{"model": "sound classifier", "dataset": "melodies that start on their tonic, played by one synthesised instrument", "n_mels": 80, "input": "log_mel", "win_length": 400, "mlp_ratio": 4, "head_dim": 16, "dropout": 0.1, "inner_norm": false, "pooling": "class_token", "mixing": "cutmix", "batch_size": 256, "decay_fraction": 0.4, "final_lr_fraction": 0}
Rows from block 9 of a small sound classifier, named by matrix and row number. Rows with one number belong to one neuron. Each number is 500 + 40 x the weight over its row's rms, rounded and kept within 0 to 999. All counts start at 0. Numbers have three digits each.
After each neuron's rows are labels from the 100 clips, of 14848, where the neuron reaches its highest value: "top examples" is what is common among them. Only what is clearly more common there than usual is listed. The data: melodies that start on their tonic, played by one synthesised instrument.
# fc1: MLP up (model.blocks.9.mlp.fc1.weight, 1280x320), inputs 0-106
# fc2: MLP down (model.blocks.9.mlp.fc2.weight, 320x1280, transposed), outputs 0-106

fc1.758:572475472563532572550484482509471529500531461430416506521551466542513491550459533555462522472513498491509492472573480433540500483469503433539452493518491438467520559530496501517509572419412469567469498518464454513513532449542490483524550526476478515510489505473488484536491567455552544460500506528505469495446513529594590
fc2.758:408517519402473434469545553506487474496461538585537501503454538522504531442530485439536465488474519509504497509426550522491525490533479553453537510513510570566466421474484497500437424516583495429506468491512560511472517455480518522524454466495567472488480500505516482488522437523476485533455519463467519499547474492420461
top examples: the note A#; the note F; tonic: A#

fc1.519:573505482582537576514505512515527548488505493460456523502515454466530477548472474558478491494513493537558426490576517492465496508504555456534482519452500426503546548573457574494544524481430476523522504489468378523511460507479515504528540503516495505500557441536441484520472567428500522518517461494535448469418564518569521
fc2.519:429481502503516496496464492432511471535505496477518497537422483487440636498515540457427544411409553420464507502508558509577451408515541482512486506514510468504546512478496493519559452550513508506521481446503537465527487460532499580618472544455521475471511514448502495488476461499507474534545509451444532486555471477487532
top examples: the note A#; the note F; tonic: A#

fc1.583:460498521500484535550488514492559467487484521528517477517535492503473416567437475464551438493497530565522450529538546514547517493532522517561460532567583519466530493499480466456519499467487487448495543593498426536573508434510445468606494424516526463481458479467546465447511483455483569483460522501416484489505475504492518
fc2.583:560548565500490453514538543511512533526449481500490518585434555508493519516429438527488487530472529526485461540432525478520523492466579547580499504452509505507560497521518431447486501547538460514525493539498502549476544483496566537502496468487495484505544462518435546500524548488451478447488538471543532477385553535470522
top examples: pace: fast; electric piano-like

fc1.636:490502431464466565541511563555488440454567488497526477497561498460507492499493453520480527407543465501535505439520526491462539500504519471466453517535521468525506508570475468519549504445469489462512479464516472498490554471468537570523460524475475513445496537488562461532505542506495523447421515578480405520527432492493496
fc2.636:579532508482484497487527429498505454468529477515522503443416536540448446454469528495492419476517564531469519551506513469478552485493497512498512459483577505511515402490494479450533491531540460413457506508495541514536468460479498499520500524498454543481501489482503537505518457483508480523468515465510503463419502511455389
top examples: pace: fast; plucked string-like; piano-like

fc1.679:489517512495504507519546527520441480426447442483491421503544500504541504524496447524498486478521532545440461428541472552465535448457541528508491455467551515485532504550534549523456503483428440512508429524510492520464545543504558471540520560499522504506460440470510469480486493444451475477449507560514446556529438518540523
fc2.679:423536542488434485524458497438450497548440525498475587524442543529484489568481513508532519495468440511516476506472520476531511497545474492541538510489511516465528538483478448491404525488489462512473489418535478522549511461557512526492492481500536579507521473523426470484494529451505511520513479413499486440500555504473570
top examples: trumpet-like; the note E; the note B; pace: fast

fc1.746:518444548493528573584552568530477487380437518469402517539479542518517493498487564549493499372482562515503460506525458522565486447469530505521444504507527502585504498571468519511501465495485485494492434541542472513481571440541501509524497529529567516496487468472586529471548515401534554525494512466471485545503404551468581
fc2.746:466521534513564522490509542527502513478486489482462441518498449507485413512477450544509532493478490446498530469553479503510502484432580508499418498515529577536525527466504498459546451524517539460500420578476481453515484586507518569492512506503466494507446492457587509511475468548491499462525511609469495513550446519483508
top examples: saxophone-like; the note B

fc1.657:526468513535500507507466541521460474488531512464514471544497440528469520520443555476471582408507481466514487447579521441528474507489488447530432557537477468520473562545482510533520553440468502529392493486521443489492496472572450500502587536468489560446476456519537450516492571502519548498609461549479492504514500521524541
fc2.657:479556522543502493476493494431542456558523445462492523464439482469474519588455477555543480390452438454574527499488535429504503490571533539492479497533557445489497528493489539498495479511531490543460486423516481563419488438509553575616487461533502510546541540472532502542508519504492497491466530460509547438503550467497530
top examples: the note A#; pace: fast; bass guitar-like; tonic: A#

fc1.721:554496490553520475494489501496517489469507497476431443542521546570501508500490559501467496526508481455490482512461510506491464442513538535568478553468520505548487502480478408450532450410521498500483504521467485458511526485494492539481541490524532419534478469492515446516480549509496512416522467519479483512489580465481508
fc2.721:508483485538556464474481524489497573552518522434600474558528507535463574474484500502496502469422501481559556518507567494525529516492518559536549517475557496547512537492458543501489505439525506454487527510502492509500514546504432552597451502467552475423529506546490542520514488520494497519539459550484501498530428508454451
top examples: the note B; the note D#; marimba-like; instrument: flute-like

fc1.136:563496482582549577561489484492471523491511455422408510526549463519519488571454526562480532469537497482502496468569475467526526489467529432544420516518477446472512559523482519497525572441409498555480487508448448491514546450537493475525561513478482533494493503482478485512499559449542537459507497541496471493453508526592583
fc2.136:398489512418474453486529541482509494503489536566544506515467543498496568448542499442515492488458527493513506502439576525499504467528477566470532519510535537587483424464503489513467416524569499428495473481522548514480512456464512544503451478502586461470494500509518495483540440521470480545481503480463521498564469489418453
top examples: the note A#; the note F; tonic: A#

fc1.652:480516494487549518536492560520535462488582447552507441539484504517467489509442511606493514471467491512503474497520553507515474452469487526516479457495525540567553467494492548536493486418552422511525500507532451519533542467472557458494545477484551485474483442549548489485500522490488507434540501489499480572500493561456564
fc2.652:573438391566542484523483498520495571474552454504472480561536519510502542501495521499498488532490558446461461511496540509475518472488515468476499459470572402525542544522419498513541526500460461430468491498496583506526488461421571585628526504501488460506462449458531476556519497483512474488493471520507495503485461415542464
top examples: bell-like; pace: slow

fc1.415:495480466579572552576478534559535524458466505470490541512511438515495477522506506482483462477422597505503456440599484456487512509469596552460471538550531541522459526542487499432592591503471468495518436503508439496484490458533504590531459440524503503518414445510537430480540457529469573477553512508469478499545529491478482
fc2.415:512496530481486459470507516421452516539519536502440466557467504533459493511467462543459541396532448460519519539435518509592455497519448472556474458413502468529497499480427562496468451449493529486489522508456483503521508570485508436585500558451521517438518512481460533506470539466537486509479434481540528538440471543508575
top examples: saxophone-like

fc1.764:499534436518492539544503572568507472509482505537489481532458552547440442557417520514478435375499513554505492509524552458503555492486596511481517467446623501524542529586448531495516574515519479459484476489514523533542515454475505515552512518464516533487462445493559463574494505424490549521500474452454504481470483473515533
fc2.764:551550510547453491560512514480554456538608435549497488467465517485454487527440492577537485464537567517530482545476556414508479482460570546525470475496498449549526480514509419487574483533512454498502502517563424541497441525464533536474473498548474502501508482543467570471533490539487499464477503461543514470391497475433452
top examples: the note B; the note E; pace: fast; the note A

fc1.299:532459449510502474528511511499522503450556516486522443547520474512478517542483491471506556481474553454493425443602521496525442494507522533527482530496574521519443505470414466486542477426442485534503461453560442492567491494475500531550484434474515534486505508546501470479489455512498505439546481505511525490471558462523449
fc2.299:564527487556461428523555558501512515451501454503516508510518539473515420531426462557511433564473538499489508547441487443492498521471543527521516441481451477477504452526473468448512505459543463553526490583515486565450526541501557523500510510470482504522494461514455536547534498578441482463450574459545546497434530525480533
top examples: the note B; bass guitar-like; pace: fast; tonic: B

fc1.557:509522450499466515480483522532578482523509449508508506502427530504480522469417513505455424427493442511535498497496552508545546424462575503488459546540457422476485504523463547556511545512514469505537541450456500449506552455515488517490504512499483578486509529436448513549506568463568464513536569428494472516510429485513503
fc2.557:554554442544514516496515470465496521475445526487511471465465565516453460458408443550503445559466459472505574475522574477379591544538550519512495498431579460505534502515475489486505517482502507456436543507432565499447558419437557494527492506517484468535528496463493544579533528508484493533468491544480495411526528430550465
top examples: the note A#; the note F; pace: fast; bass guitar-like

fc1.490:500522504501536571569504531558563478449534474479498512507537505464499421514497484502533474418501602525525424456540491435508443485512490492484477527545509541465469433512536569477558543425493434514559453556516463539471467520550499529563508474521476517461476479545497450496532469473473533480497534453503443489447484491493480
fc2.490:534498460570418433472465535443461558456520466446499553516564542497491435537446500518553457487500453475498553549511452499495522592441494541526526465480519492440467515510427497470478577498512471494462536537522549523471516450485531493582525504508499540502514494481541537553544500449436476476520545578551519530483538477570523
top examples: saxophone-like; the note G#; pace: fast; tonic: G#

fc1.503:534545477490503462512510588542503443426480473493423455538472500567454507514462493478510489491485476539506488439578553480530469476460499521478530435468602489581516448513505487432533481488495397461503524473420402476502493433491523486510577555531590459468488458510474520577503505473548499517527524514482509562475487559519599
fc2.503:499509545481501556503541416545483547494459546508531513514488502514553512466501522501430481422552568477477473565464494524477539472564516519537428574513436550455495544515493582490461573540533554497500447520550567488473550563500545510609439479430472568525439482500496466418546528456427512501494493514474490463520508457461435
top examples: bell-like; the note B

fc1.589:524459463531533525528503570561460495466458547471466524601493460557529480524440515472468503401439573519538476467568532509481538492487497535490436505558567502484516501563431518446523471457529461495505478488536452509541526467480496509450522454441504503474511420529503443508554508447512555494548496481465491486520510544480540
fc2.589:556468440509428496446498544530513461514525487535463491579514582466482499567476484522518452519503556535489419447459535481484554485475451494443490500454531457527581474472494453456475499433489481490468503490524556577588554459432585515535543477488545506496501468502534453487523528443506427459479476485515517552454460500510472
top examples: saxophone-like; pace: fast

fc1.210:441489485536493540541514604572483498434511483484453507547506493516470440497452529574459460449507495493513490524481500510542514409495525496506445490484531501521497545498483528465510514462433456504471459457519456520522469492545476496512510525485546548498473478524500460541498510533530564486532459413432445544457454516486514
fc2.210:550467489538460468562529516485512499439484460506435511523534493499527473517448508517471525443552503454459416499565429540548458447501531479454435421504501475471430520589469523522554479533389448526485473494510517474425527538473526486577510477512552444506471461492499524532480480523558500497538485490506485443486502479482505
top examples: trumpet-like; pace: fast; the note D#

fc1.618:562465503559529472483504527511543502444518504504401432523503550561464494490474546448440456498497489473502490503469518493483493460531532561569470549497525504546481474523454414479521438449542495481482468535470519479493527487520510567533534476524544442529454462507550440525464519518473526458533482514462514504489555471505515
fc2.618:467499478554539463487473485510483572531507536418596490561530498519447543485493493510508505481416513500560568508486570499526524544481525537505576502468552474515508494489429556476529510437501502466520536489496478543496506523538417552557416547438497511413534530506464523548507483538500499512499475548508487491539427519491464
top examples: the note B; the note D#; marimba-like

fc1.221:494528431477492465522538564525475435427473463486440447553489468532503513513487526469547544490506487545479449428563569473540477466462506517453507469529582480558474455494478487449540479455506420478470480467460360480508498438506538468523592474514593478480501488544507512548490484513554500514533508507483482548519477579504576
fc2.221:500458514524488550461525466489528573517527482416556497524512504502494544429537564514411497399526540462500488542493524473482537480574524519532421574502488493494484560505461571525472517520536555497426482481532516494515523548535521529629457466452521542545492488524528453461514543436500538542549438471441450461540468420501439
top examples: bell-like

fc1.692:448473500496540507573525519531450517420456586514481537519567370508435437492494480474427492501475480459467497409545539526483539547537494533516476535496554518576467514482422423454524514475444530474507537577501478425533527417487444506576451483522510472554459445504491513496571461542506532437536438515498469499551536473517563
fc2.692:443474496482515495540509546452472491520479560492495564541501478577448495441516523500472517538462512497444526522559491587524476466516532471560455487445491501416437513518479510496456441476478483484445534479452471421499525485509504541521517476409535448486550486494483477561545543490513549485573496482439463445558576519497487
top examples: the note B; pace: fast; organ-like; vibraphone-like

fc1.165:444488487558523567511498526544458456446469465435419546529455463479463514459446616509543507463500549465503466504518539514568509403536549431521519530565513438450493501592453514563530521467528430493516472411458499490468551497536499568626469562410456522448425493449517457490498478472497537519566527475537447456508467546508492
fc2.165:474503486472536472504494540464492561466490499529488513534520515537522602505528518468454503521471556521444464545496462551558466467466532470503528421517409476521515547474541565535474419482463469552533520520439512441541477556496519529460504535517500446550452501463452474457442478465576455511500537489530508542554440416519468
top examples: trumpet-like; horn-like

fc1.48:548472496488529466502551531566472489429454486499523418506578509507523478597444457506516467509461492508461503422512532527503514481513553535512504509518495534483450502499469505514483491400426491562532428566520469537489516511501477500507469482501587476510526533517557475561479455504453505485525562570464522478545491500542586
fc2.48:462524489492485541524476501480509508564568468517475591503452520479487482427492559507464507463500484523518476582521503462514535490493477463479484465476513462504563513467554543478474557550570453450416556466490492479502512437497560487528536490481432545496466440497485502460553545431556492513432477416533462529440524481456486
top examples: the note B; the note F#; tonic: B; bass guitar-like

fc1.515:522486496428541470508519563514524460453535489548477482552499554574459482473472548514462483459459441493505500500566498461493550481524560463479443486475564498560487536444448495539452483477543468418474475482473493444508499470472521459575565465469508526495484477565508474570541526504485529503503483477431486513495505474480540
fc2.515:546511527545517491547569595544448476434432501484503435480462528537439356453465486536539448480538511510442497469563496513502561536503575496488472494436555500445465507565431456463521481490450456493523487519497455525473507563504484518529485495543539528482535477508470504505513475489525552485536502499519475401477451504493539
top examples: the note B; pace: fast; the note A; the note E

fc1.498:474499494512486508511532590534511503420499433480542490622501482494484457484493547554485475416461481511519458488496496499509527486440531519489433498513493452522537464561484493549501524450500442521510500510496447528517542564531493502479499511428521578468457492497536421554486535413458515477483541476479463525509449529471502
fc2.498:527463443530535415516464548537417457544565533458493609574558477580493483495522502542485507533444493503478518462531511498455559578472566495489505473485528499523469533561437437451471497484562426436405501525462470512479524500524549570512494470431507527485480513522437492575524499495543538479492476557494471445445531462555488
top examples: trumpet-like